config.toml
loss = "sigmoid"
embed_dim = 384
encoder_activation = "swiglu"
encoder_head_dim = 32
encoder_qk_norm = false
encoder_kv_group_size = 2
text_encoder_qk_norm = false
max_steps = 4000
Rows from block 8 of the audio encoder, named by matrix and row number. Each number is 500 + 50 x the weight over its row's rms, rounded and kept within 0 to 999. All counts start at 0. Numbers have three digits each. After the name is the row's rms in percent of the matrix's.
# k: attention key (encoder.blocks.8.attn.k.weight, 96x192), inputs 96-191
k.0 101:478540432492511556486493469485500511426482495399491491479442565426522544459538570565481532413433473583496523591566533534519520461564544457504447582468527487510453492577545481438488558458498479483389490592512550513451527475495498489502549473480457521466550543602463540493466447572465619530
k.1 095:553501623460543493504523512468511524529481509567534505483617437572482441505498438499562443578525519469504463417454512489494440534411461579500511451561448458499464445526478475576482459543488530468552603434525450501551479541493459518478444529565583512493486518483547487493512578410528379530
k.2 091:482491552480510517545517493532490450474529505594540481453567376565511430585503463476550477577515514541518469455442508512506528516432503504489496483581530457456543546436472478616467497555508512500512479407541470531509444486529468448463483588490539473533456471484552493458540534450624404489
k.3 109:507484392479486502478442476517505547472546515449449434497435546487472520477495527520488540450506495523458497577566508473457550455589538466511527534421523484502543493573548618425562520494516553551472427638519567511470550534542523505526525399437427585457538477506501484534485484571507579504
k.4 112:586512613480618537461453534435492466487523459432470481492532550505482476460463497614513453492489513406507478485481494543522410551524510572520500434497491559553483475565432486603492482432494506533450687422513476538494477486446484560473402519665603531509491532544510519509450529462418434529
k.5 096:457486438471506576512516495503531506439478486400468472504470597388526543433498569571466523406443451530487476564537505557483450474604538460519508550451580582532469502513542489459529507462472469460401565528498503480425488493521497500428531442500493535488537544566439527518449485554419580564
k.6 095:530474600503491512454471527475513429555539507571543534464618500571459443471463451477532456586476514449474567427469541485537458541438471533478503459570455491485494503488507494541492490554469533467591471422489396507551495498477409475563504534568552451535462518474573504486551558437566402492
k.7 087:507504497528530564494531510569446495437567522446488519456439519417511535468668578566508567402481507514496535541552537487529482458517561429534430527417532548585501522489476435446517564466468497462432452560501510477435468542497585521482551479490434539472508537457463472550474489489496526573
k.8 111:433527407460430470501548465556499552493461564538558487517462512504515566524581548393482525488514449572495514597485496504472572458565554458458499548511531488431492501460586472445470502502514481460464359548527518506517558424543531383514583472324427529529536511494442512491530495561502573427
k.9 100:589487615454577498482497483501525482533498545510554525445565487595458468485469433474556481592525576457525519429470527454489456544421484593465513458576472479453511480492454519555536479510523603511562584410556503537545472520553468507559431504613525504537496487451583453452510605434503383510
k.10 130:550484547481576515436504508448533444522476521474406478507500493509555504444488509584431447474588520449558472458475468528491466506463468516541471517459528576530470497477381541534440477427441418464535650477426466428468487572477542576478509507479553528504441481436520473568481458517458428539
k.11 116:463448468459422455548544415561483512552433557626506554580496490532454510533577492386492470506545482513548512470481524441537555474436445509447490464567501512442472503431515420428479531472517438450591433496525513465467514490485522443536557528369460542491490465404508500479522488506529455449
k.12 103:533500503527510533521404551501504486466520460537581510492560551575421537492452431482540520526409462510480483535492535502517548480524534543488515474538455462497568523562524525592535504582479603549476480474585525563595545436517422431534512497581498439552578496570512532436538554513461558477
k.13 093:446489490559417476567562517531487488543515540614560488515572475574422476554549487388572505569537493510470536481536511425538517529425462485452516451576479443467524494444492478510564453571507577537547365479471534492551479522521473470522509518484485443496484437443527475443549501434619470413
k.14 094:573446566487498462473517522476539504602504497551482487506477431614476468517377450477521459527541534472529510401396505487467497534426440525491543474552469497490485465549457581551527413560532487557605559429468457512517559570507457496550475528564556460511422433449572413510475465433559387527
k.15 081:437535478494527531498591473549457507422492514519509501481442446364587510459671595511517585500534478572534436562584452488433516485501560510511454556413494523538501509439498450433495543424500498500434493524522557468452451551559557565526420493425419528459530518475465536510469442535514536462
k.16 098:594485530526503458543414563445495498547493458502539500523518529573401449495404418513519488518494508443471498460511474536503481486507478548497535440587419415477554461565447574604535468552474603543533517426530461547555523479541417506511461469605471458526499478546551449456527501465484522503
k.17 096:492487337556448511478516485556525549493490506462466435540456544424505518477475557503416522366455496601485495572587463503487538391561506381503486524488519503512492500482506574425489533529467413472423425599486539469498511472540496455485571482426465519466488535510462566557443422553495654512
k.18 093:582511552451513470504473503498515471529495506603524542491550448606471488491382442483501449567540511428459457440434501517494485518421496543511569466585479453439495517485463512593527439532548525497549603429508404505543555495523474499484502535567535453510465487530586431436514548421540396478
k.19 089:385498387508467524500518491534495529442454512509494517547450525402494559498578543462461539453530437563500501565540466492534552433554528477506488538441559435516477508430542491425485534442456469482434444572491609478491497454510509469489526465377432499465514519511426530538517415584488611430
k.20 119:555488581506577497486526460520516462578508511516436489478549430533507453461475505580509447498590509413522464416535487507506463519403461560571490450452507563529473458465401428516500474470468448475551599431474464490467447623476567608495419551536587530472451500442606441509450475399539374547
k.21 124:463494406493444450491513513520524541456451519478569492516462497501532539556481474417521539474415523565425491585459476486460602435599538427472580534556498462456519540516571560476496518558528502531493404592501489510563593428551458406517578495404399483555574475540470536435529521576507607455
k.22 127:570506571475587479513510499548500494559540513562523491474539449612437440551495467469578474614593538456525475438501501441481441513347517554487450465514486482507536450492473450511588448519523566523602510453485508504486444569516505543490460490545505578502429458377561466498454538433582367527
k.23 103:431555520490561546477498434525503464428464509504477557521482506406509518486628569508495500496516440546496468506529474536543526532534549574478471561438563567552439544451517349464451583383447411438449525484548526464479464462446585502493477502431482594470558558474471524567487536540439516523
k.24 081:432535500585449551522482578507521482485527512502547483543544489536472475547436475447528473543501509549450543496474570489518504505506447504485523456617450441409446465493550560519539505561527568501482405522518510558649495418477431437474504519526532381486527544584509551494546570472529495416
k.25 087:388478488461489505534482463476544508521444494576529504580576465520525439568434499448481441516533446508509487471471513542545522492494431528465541461646500468422547465477483543630495465510508503494538561490506477506589557441449445447506501575473580474486478496584576501474560529519515510471
k.26 098:519488477501504449523439447482463531569448519493490545513461504433480544498520486469518490520584451487549516523539472419547521443471497543545532477400505474564545481524495527473529506460491538635545528494483586460429570579498557582591413464450444671479462434467570462535465445495480591454
k.27 099:432487417495491550492556445534466516480466505431493444494489527383494517463570578480458556388418467560472508616545478536484539468516526438499498549450565490511455515503554462377479538486505455469374405550498531464462501463504469453458544477408422469465484532539432527515519413546472657490
k.28 095:431530441496506531476503502445516544436478504411436502508443553382580537511528549538436544376485473541484499570492475565499522528556502433503528545446557529516495528508454480461410538447449440461428531537457496477474498478469525463445532506429541522482546545550402576514469457561426609566
k.29 102:455518446489611523480537511522477514431497492437480461450434474413573523509567542549505517451464511505497429558545450513427544465531535531496490548432526526524463533575501473416510479429466550502378575509506543479427485549556598558493457471458488616463549520498439500559486488535455521498
k.30 107:496488457582390450558487530544501538513500528553564507528500493541470529557493421415546521503489476539484562514493539421485546443494491444448499475561473421475566482517536518514554497583550581612562338571522552547584544449550488420548532491470402496562502474496501508442506498516554574444
k.31 086:573507482514547478484516527512514520456467502455500495489427521468537559461559551525547475490466503436517488551556505520491492458508556516574494576342506537580466526518450470408523512463494467528459570515544512500408481595521577647519464439493470629472534496517475488532447473502444505531
k.32 089:458517445564519428595510481541560502575555434466514491475492406470416522399533493490513573544543522407424428565629432456490557491574510506526561513421465399414476550518544526463578421442551505577433462506494541539406504531590519510539532490485539493456513488428583483495525535544581630540
k.33 088:478451497489543536611490459539559478595564433494552503482507420450451527474498503447520495468503428451462418553573469476503520480512525516451538577430474428442440560484589469419569483420506488479529440481469475507432483584555492513533548519497508492414484447411597493497477481588624643540
k.34 103:583438558423629580365549526463542413486510534410528495536502542523549486526406497544442411515475480526506539427400549574520461522484454498533481469464509573566495392516467548525468506530480444408543600414442497508520439467450455509517524518536521433523465438509484525507528513436360349511
k.35 076:476495444514560483493539581449513460560596415468487476558520516455495465568464408402534434480511532519502470518476465512515453436480408538434522554472437434504566510502535476473440528525503558545556608476471487523538502481517447448603442458565504546470526448595433491450545583541497499507
k.36 071:464535476571575540542524545536595455631610397479488444508523460491482515500391462479499482450488498476438397565548491433516501442505493522450576579478453423490447510512537544470519444480486474489531513521507472490459488513544468476593535477552494530450561453489541476485600529573564564443
k.37 092:518558434520497497575503468558519539569583436488513485476498472428455511474560475444541528532477543509442416528610499478395493441520498565500571537489493427467524533553554467392545477511516505540424499514440454546456464537564478514587523451495489493427470438443549456458514516564614571485
k.38 084:528494499485393462480466446513491513497468579607459518445476527518522520391591548552492574552513553476487549445518472505497561477560565446600503431529536496467434558519462520495550513484550514439464500520525520512479480508479598555410444510443453537531492548579452557500475477469464426559
k.39 106:492539494540520482492536628503521455437489462427464512616491573595495466616484431475449410437531512496478443449476530464528423507444459527476462484443435478476560456484413500520386578466455495563485622485513530513579561481509440534551436482563482468511583470495507403504538566544483561377
k.40 084:476506501447514541523479443513453527536487565515534461380535368484490490488506618503560521549541442533517555497459487493468572579523565428562492525566611433461448476497504501501568433512531519414480384460513522478415463508510489476463521539418567497521449490499536547486456477499553457581
k.41 083:563517519471417505443439534444474537432437587509484514530528602550473489581541504522462530509531533555589572405409524467510431549499475531507479479571558551525535413537467548568426557545513490471540506563475497449555563532437486509428447554504487432558512567575435485521491505465465392454
k.42 107:537468460465596595487436471487496491620570505542505453341559448424537477446480611534471530551458439504511526571581480567504573445538497500533562512509570515477415554569557505466539504473491480478444449413425490481450410462453515506407511540465539482495454496477488573450513488457430536659
k.43 106:441535491538579506519502522534580465542548379492510476533495530546550544448403473515521419444544541446427390579589469482581498492534540559499553539408462459519484518507566527467538482414512467566496556541490476579479494488556550573570520499564448587424529473464523466528554525543484519476
k.44 113:423496423556599529534530537503613432569544412494508472505495504547546490446411485530512433465517504430401411565587464510509488494532509535506475497422478492504463495470574537436537525453508505544481593474483503548486465484498551551538469524585483542455552461421491503509585502515483567511
k.45 097:585515561463466532495472491492437544443438595474512510484510548495502442576538508420486562539450497614578624469413551479464506483478478513512488441607541546498523469519456497556454510525481487445532486482517513455554555491472464418433448508475513465590476573586433536503490470466459405514
k.46 090:395513449557581529505561586512562476536545395529490449532545487521522486551355469512445469416522543449448371551565492483492504484556469525446489532405462462525523513487509557451472572462451523609507597551497492515483507470544483543564521483581499571432573448485465489461589548538485540445
k.47 081:464532473549561510488551646493520433539478414444480502566505503566536517633388442490486376466509511502517441497445496468474478536491485503408464508468430474492581525539479527512410474500440456529546587524536496456534539426517404475578477482573514511495517431557466512428567578544511459377
k.48 113:469412473475622598476469507433576410577594439525542462409536491468591479433404513528515474534431441483479440576519464514536573447515453547547537495504526502547478500506570506462530530469493473463448576411502520567527408517489544551509441464554515522479552425473490525495527458507416559574
k.49 109:427500434519603529560512493509587472612596409495526432466515460507565514446419513534519478511542459415454407591567448510495566450518494554517562536438454513514459513469570547434570453465500488524469495442508520564480464464530544539519494512521490568411533427456503494530543493529512624535
k.50 087:501453525418468449451507433506463529460443535498479565455465454528526576454506571529446540499527445564551578456501537547535534547539532465522518512477535534546449519461502510543509484474542431432527368522498499449497481485484549528342557539442500527503415520445503521557411444415496474553
k.51 088:407479526574580491507473488458529436535499420530516446453555523503564489496371494514508449477473531479444473586567464484588519406536454539441544582453473532558539523432492559451471479472465478484472617518520535505500448457521530462571462497555476492471586528483418579531556493492427580531
k.52 076:544532501447438467450428452453457547484432614510487506485470488509520519456607601543429557549471468556544564435480566525504543555561529500603432487521523547454422515483523484523530521524569498405509476513499518521508524527470553534392473497432488536551490514539495485502449479485457451562
k.53 100:493491531418414470545474483548429555493469594485448511482522437443469468455584586436513592555428465495564498517486484523465542522537486495448480483552576446393506543524504403529520457531498541488487448471496545452468558524491447500414433508401558484535502571540481541462483516563537559516
k.54 126:477520447528488505589507442559544504562506453529508499445458415570494561385509493559534552530510533415463466553590420522500578505561554534607517492419464499451410540547548512456573398468558490457454479487518471561390436529567641543460503453475482566446518477498511476464503476547529526566
k.55 088:535480600445420482451493461485431544420394587504519534494452542508479474544599500496513569527499504589597632444431532533505532534481481472535473468538555533520527491474431474581476471583487483440512443518562476434510531523484544438467477520448531486552457516539458540522498462457511406545
k.56 099:417475435580577511517518526511611442533582385526536475538493505561521513477394447583488379446503483463448393585580498517579508481498464537478546545396470506512463499505541564463521536413485471525492610479532494493505474469542539547556532481597454548429542467437527465507554503531476559471
k.57 101:568508581441409504414443504470401477438454598518528504496519552477458446510593479518474569527475527545525602408428541507495467539493453475489494441598497552456549473548432464559479505521491522466541474470486514524545551502462449448453447507444505407620482529569500536493482533419451424492
k.58 078:478450483531606511555469473540541448525562445505564432415503457486450547512424476494493480495515536513485451537587416550479510374534489492444527546424502502572466568479507543451512469478460438545509561433460487511481441426544528493590519513552502514452532441448521518514587491492514566511
k.59 085:549516553457384445471472439572375554495404601513473554493431457493481488464617525475505549514567521562521580400464549511463505558461560453542489479568471537464487513496502442551518492530504478439513448546531489464475510555510521502472515493416446483594453552528581489521392462451517458510
k.60 092:521531519429414461518475432520441539533472598512478513449551440413485553422640558446500542562456486498489545513510531452459533546520530481534465536526562467439442587475570422503513440513555516488483404541528486481445527578512523462477538491426501525547435587458518499508408503533577490594
k.61 109:531436507486573604394498543453526452441481536465538493498519583559539528531404514587457435527495492566548584454410557526472453539464469466453485465561504643582546393503434561542462577504447493440564589440509490466568461439443456485443460509557510456560504531562411540482507503499380352516
k.62 084:524497561377473517510491503469441534483473619503454507484506473532480447532539587449475568553444472579532561495430524494451528549485489510523497470566561482428517502473414464532472456548560539421524438444482585441514542475465480461444484542445557485582474517535493547479442501474487433587
k.63 080:521489512416636547465609538436519488505562455458497501522486405487497544614371488447494402482575482524554501512459512552492492480400471458426486499549474503504504479454428557565512435499483477463547467477414478496516524497518427441555552523535582460486474465488586498478538540543583480505
k.64 124:653519556498541472285482527461557496619455558470493490479540512518506504492404470562440483469488534524496536537465526495456530544509535533592556484488513555564462449557491482430540461560584490535496575432474466513483388558496503584480514546531579485460512505440538480473480509407426422537
k.65 094:511551508409535503452439455489525427486517549512495538486491487425549533550454471510523508589489389355453455444528536572511495588565518519551433550449531440595465473459486502466432480517491513522533548484488430585413502447558535525497480485543471504510562429580388456504481497568496481499
k.66 114:647573537543512550399502548472521463553539499465496453439517465568553512498429499525479475526470615517549555535456493539443569553534534495574477493499528591555485481500421540448487517542577360540500509497442488539468440519414594537444468530521539470440484531443515450512444521487486365560
k.67 088:616487502554459498440556471444514567581492554500491512463540507627500466424503489535535502495491586552492620486540500414555519462429533387519517415465437617418459559528565624515563503579551435455490480531494515483472505501472482517458508534492524524475424521347548524555495442391515383626
k.68 086:349473453455465553589539443473487420450477505473486507492509537441504488553523563514489494444488444468498408475586527495516469447485463507445503556518511384486513534476519437516446597411419573519464484490501527544492565472496435565510452464506450471525564482578443531531513522609524594439
k.69 104:447447474447525560491522530487531547534482521460549436478532537482475504591446433451512495482516490537550479508497485517517464436445492523413482511555553552487550420518390467635429520530411485561477492522501515526584492461480455515473469445559490498533545495574410566475561437585439456470
k.70 088:566553492524521482560475438458483432509523440442437539501548455512586476409494529577531484552459436422472451485564572504499542567554447473557502492425419414494461608475558582389508543499565518467554486482508518571493492473461522564491452547499476514502464423523518451535483527453538547641
k.71 102:660466466563472491451527489461524509584471526523519497455530505576517479453485494572445521487500567541510572502511452435511561463454541424539538454497483636488522501551516635473612490546552441507490502524520550450525480514455523530443524550494567456475395471339555529533513432393535373630
k.72 136:580590522518517533450472445501533413494574466493498498487547460523564482408451491591542467554397478407486462479565575544472546595545496490626483506450479408585472520510541592358499517539602449527487490415415460613420461506514564526479459521518485454464486455555514414499503566510490485604
k.73 115:619547499548453538494487429491522412526580506497488524460528503526552461406502542625522479543425513460479511477570551478447558534558495449625506452411478440508454515549621543356565522548624506478466502444475496495479460545460532550471474558469495447485431464474530415502490521439549459621
k.74 121:575548518494445578528442497476477381373554532488492472469530492515533507496550592604513433537443470463539405420547524545469553472565507578568438516488509441523437513491513443425511598490528408493440607466458501556447532512468546546485446524496510479490456499540518433539439513504551473544
k.75 087:321518504409561485540429538530495530504515499456519500537489453428514547581498485401521475447540452466538431477420510539506435539533483522425428592483557445497527493474406419551409507406463469542549424491524462491472547474536560495519490461514454560487598499573476483482538500612456536407
k.76 089:379439489461521524550499525504500526466500477437511467534447525460459556631539471385492487466558473551515509469454466560549455472486483527404508524602536451485519447485391390583386549394392503507556484508506474527502442441535445496483527508523496477493583570539432564464543470565445565360
k.77 114:583390511541470337475494549476466475539509500604477501509423519498426523569530520511423528526562536563496508533465428440519504432473481494496575445514478587463505495428582517525609424453488576431503557594504510421517434517527449525534517528466535540476503503337542579491490519396556566464
k.78 110:597577499483499587499474483463498435455522553458496524442561520570600476513506562587521455546427572511545558425501493524486637490530468546564433461508511466490488482578428496467422573525529356512473566440411453555495545437419545515438465488535499492525455519611478410525506517513473385608
k.79 081:366413466467459462587491539556511493495564476519510441526479522409438623545501466408483554458511407468505417525495504505549470508520474469440431509577574459430513424493474426539488524445431566493519484517482532460492497485526444480551575431478455508473627527502464606503547503571434603393
k.80 092:674518461586472469453550443439448536559472544514490452499553478579515460437499511571481500502466597535521581517505490428476577469432483421557516453463467603472520534560523591473550549595544414501501503523474518448514529535430510535443467525505564518489382516372503460559492486412541357639
k.81 112:450469502546491406543467484544476511495558429587492557569481497455439542493538455492489508496509416454419455526537511505495405515553501479526550481454443439506532502430631512459527465433493693438542485548508478491504428460593483459577567494472455507524524445479488559505542555477537646429
k.82 098:494415522589471391532530512484412571516465474550476479527465492477455536459562502503455541454534498587482510509525419398519436429458500395469538447525467570445486527446614577536571507509470574413506472598536518390538509558523461470529577556457513529525462481341533554568511439386583533513
k.83 098:753531506532537460411506539442515438515539536505473518482533511573551435498488510630471463528437496488518553509467556520435609544525509483635498431455462559492472519551534575385509482515580467460526585502440506536507443479464532569463443536507515510504466468439513442513534554397503479606
k.84 104:577564614521514421438426526518474480472502446513418553512430438515554454474494497477496470528514480464486488509450478504456529576532526620567524521401423473486480562531546498421548394488563467519568570455548506508481465551525551513559510518475512551492544493512588436458481551363520543471
k.85 122:629497444516475467483483472505516424549602471547449528517507517505525482408500539578478475592460452433495483488574528494447529548548532478628535451445457468521448482525641576336584525472593546464486500487476512525489487525495514549476460559471457433442468430456544497547471529414557535580
k.86 093:403549576442568598444491457525546528457462537396577491459496523510528512531516455471510489459543530523498499507450506566501504541493512538457431574539556480537508474488352450570382496556456435601489456460505448557490533469512522482498529466535547526537508545584486457461487501567409393381
k.87 088:600538470536506484458510425465511493499556445545483553452508439530535460363510518631527515507493498461466494455544541475485517577509555454584520492449475435474412574527633592370548491569580500482525484477468483509468538549512509502487528522464444465475420504468549429567493527404526459596
k.88 112:636487481567502467479484494473515437514580474566464481527521524469520521439516492597521499575456471445480438523591548479463534541564503473612537440476444483519485511485662578402564494471566587451478531490465495530505420492512514517528461537484476473479480410494518501525491529447557550577
k.89 129:548546528463497554429499471467484510500474561432546496444523490548563442538440501517496476507496603538587520473440524535472567495479469583478464526553540542492507480574345455535393524571494343539494570437481465514493511487437518477430467493557524520501502534585496441490484484516436357521
k.90 113:537589557430518616426467471481497482490508549409525541452572521589569473496450518527548503498474537469533504459487535570440541568487467576519454540486526464504464477532399474499378496562493367554507536411453451589487519487432491557436464479554528501535482528611496386497508561523436394555
k.91 107:339473514429557502550468497556536535506485457483506444506486505427460547557494444348546536474548412478443448525486480559533405506484509537380482533513524407505579424454466456538466485455451550535514394538550477528511513427533483438541534459520463504516561518597435552481516524599452587436
k.92 112:646620549503501501441528511504509480535512518479524524451516455587585470436451486596518478562473535442530540505452507520434569550482505452624479472418492513512435565565492553411526519553621389535521488436455525510448503535426599514453454529472543532449442479475547383488507543462505424631
k.93 078:323511500453538593500463467509506523487512468476530509523463438515536483530486526424540503505496426489553449514480509562504434486448481536456447518555520407511512463499394400507351563464457517539504445449496485558499507441515436513464481408528439499512570535657383476505526527640455537422
k.94 108:484595585447546573427453506484509481466471543416532500475496460517553490501481463509498443547482491479524520430494530596448513575514549616531440586471530444597424496509417435510424451511506392596520581400480481563450547484499537514425456459562516530498517524639468380407500555554422455473
k.95 082:703478505552468366487489522461501424510517471561452468538507512528508454458475518581480499561513480463460490533531514449448565515512481534529531419446455501461520531506607603431586457469564532463517566484527481495546484544507551496480466564475563497503514448455565519489496537366587570576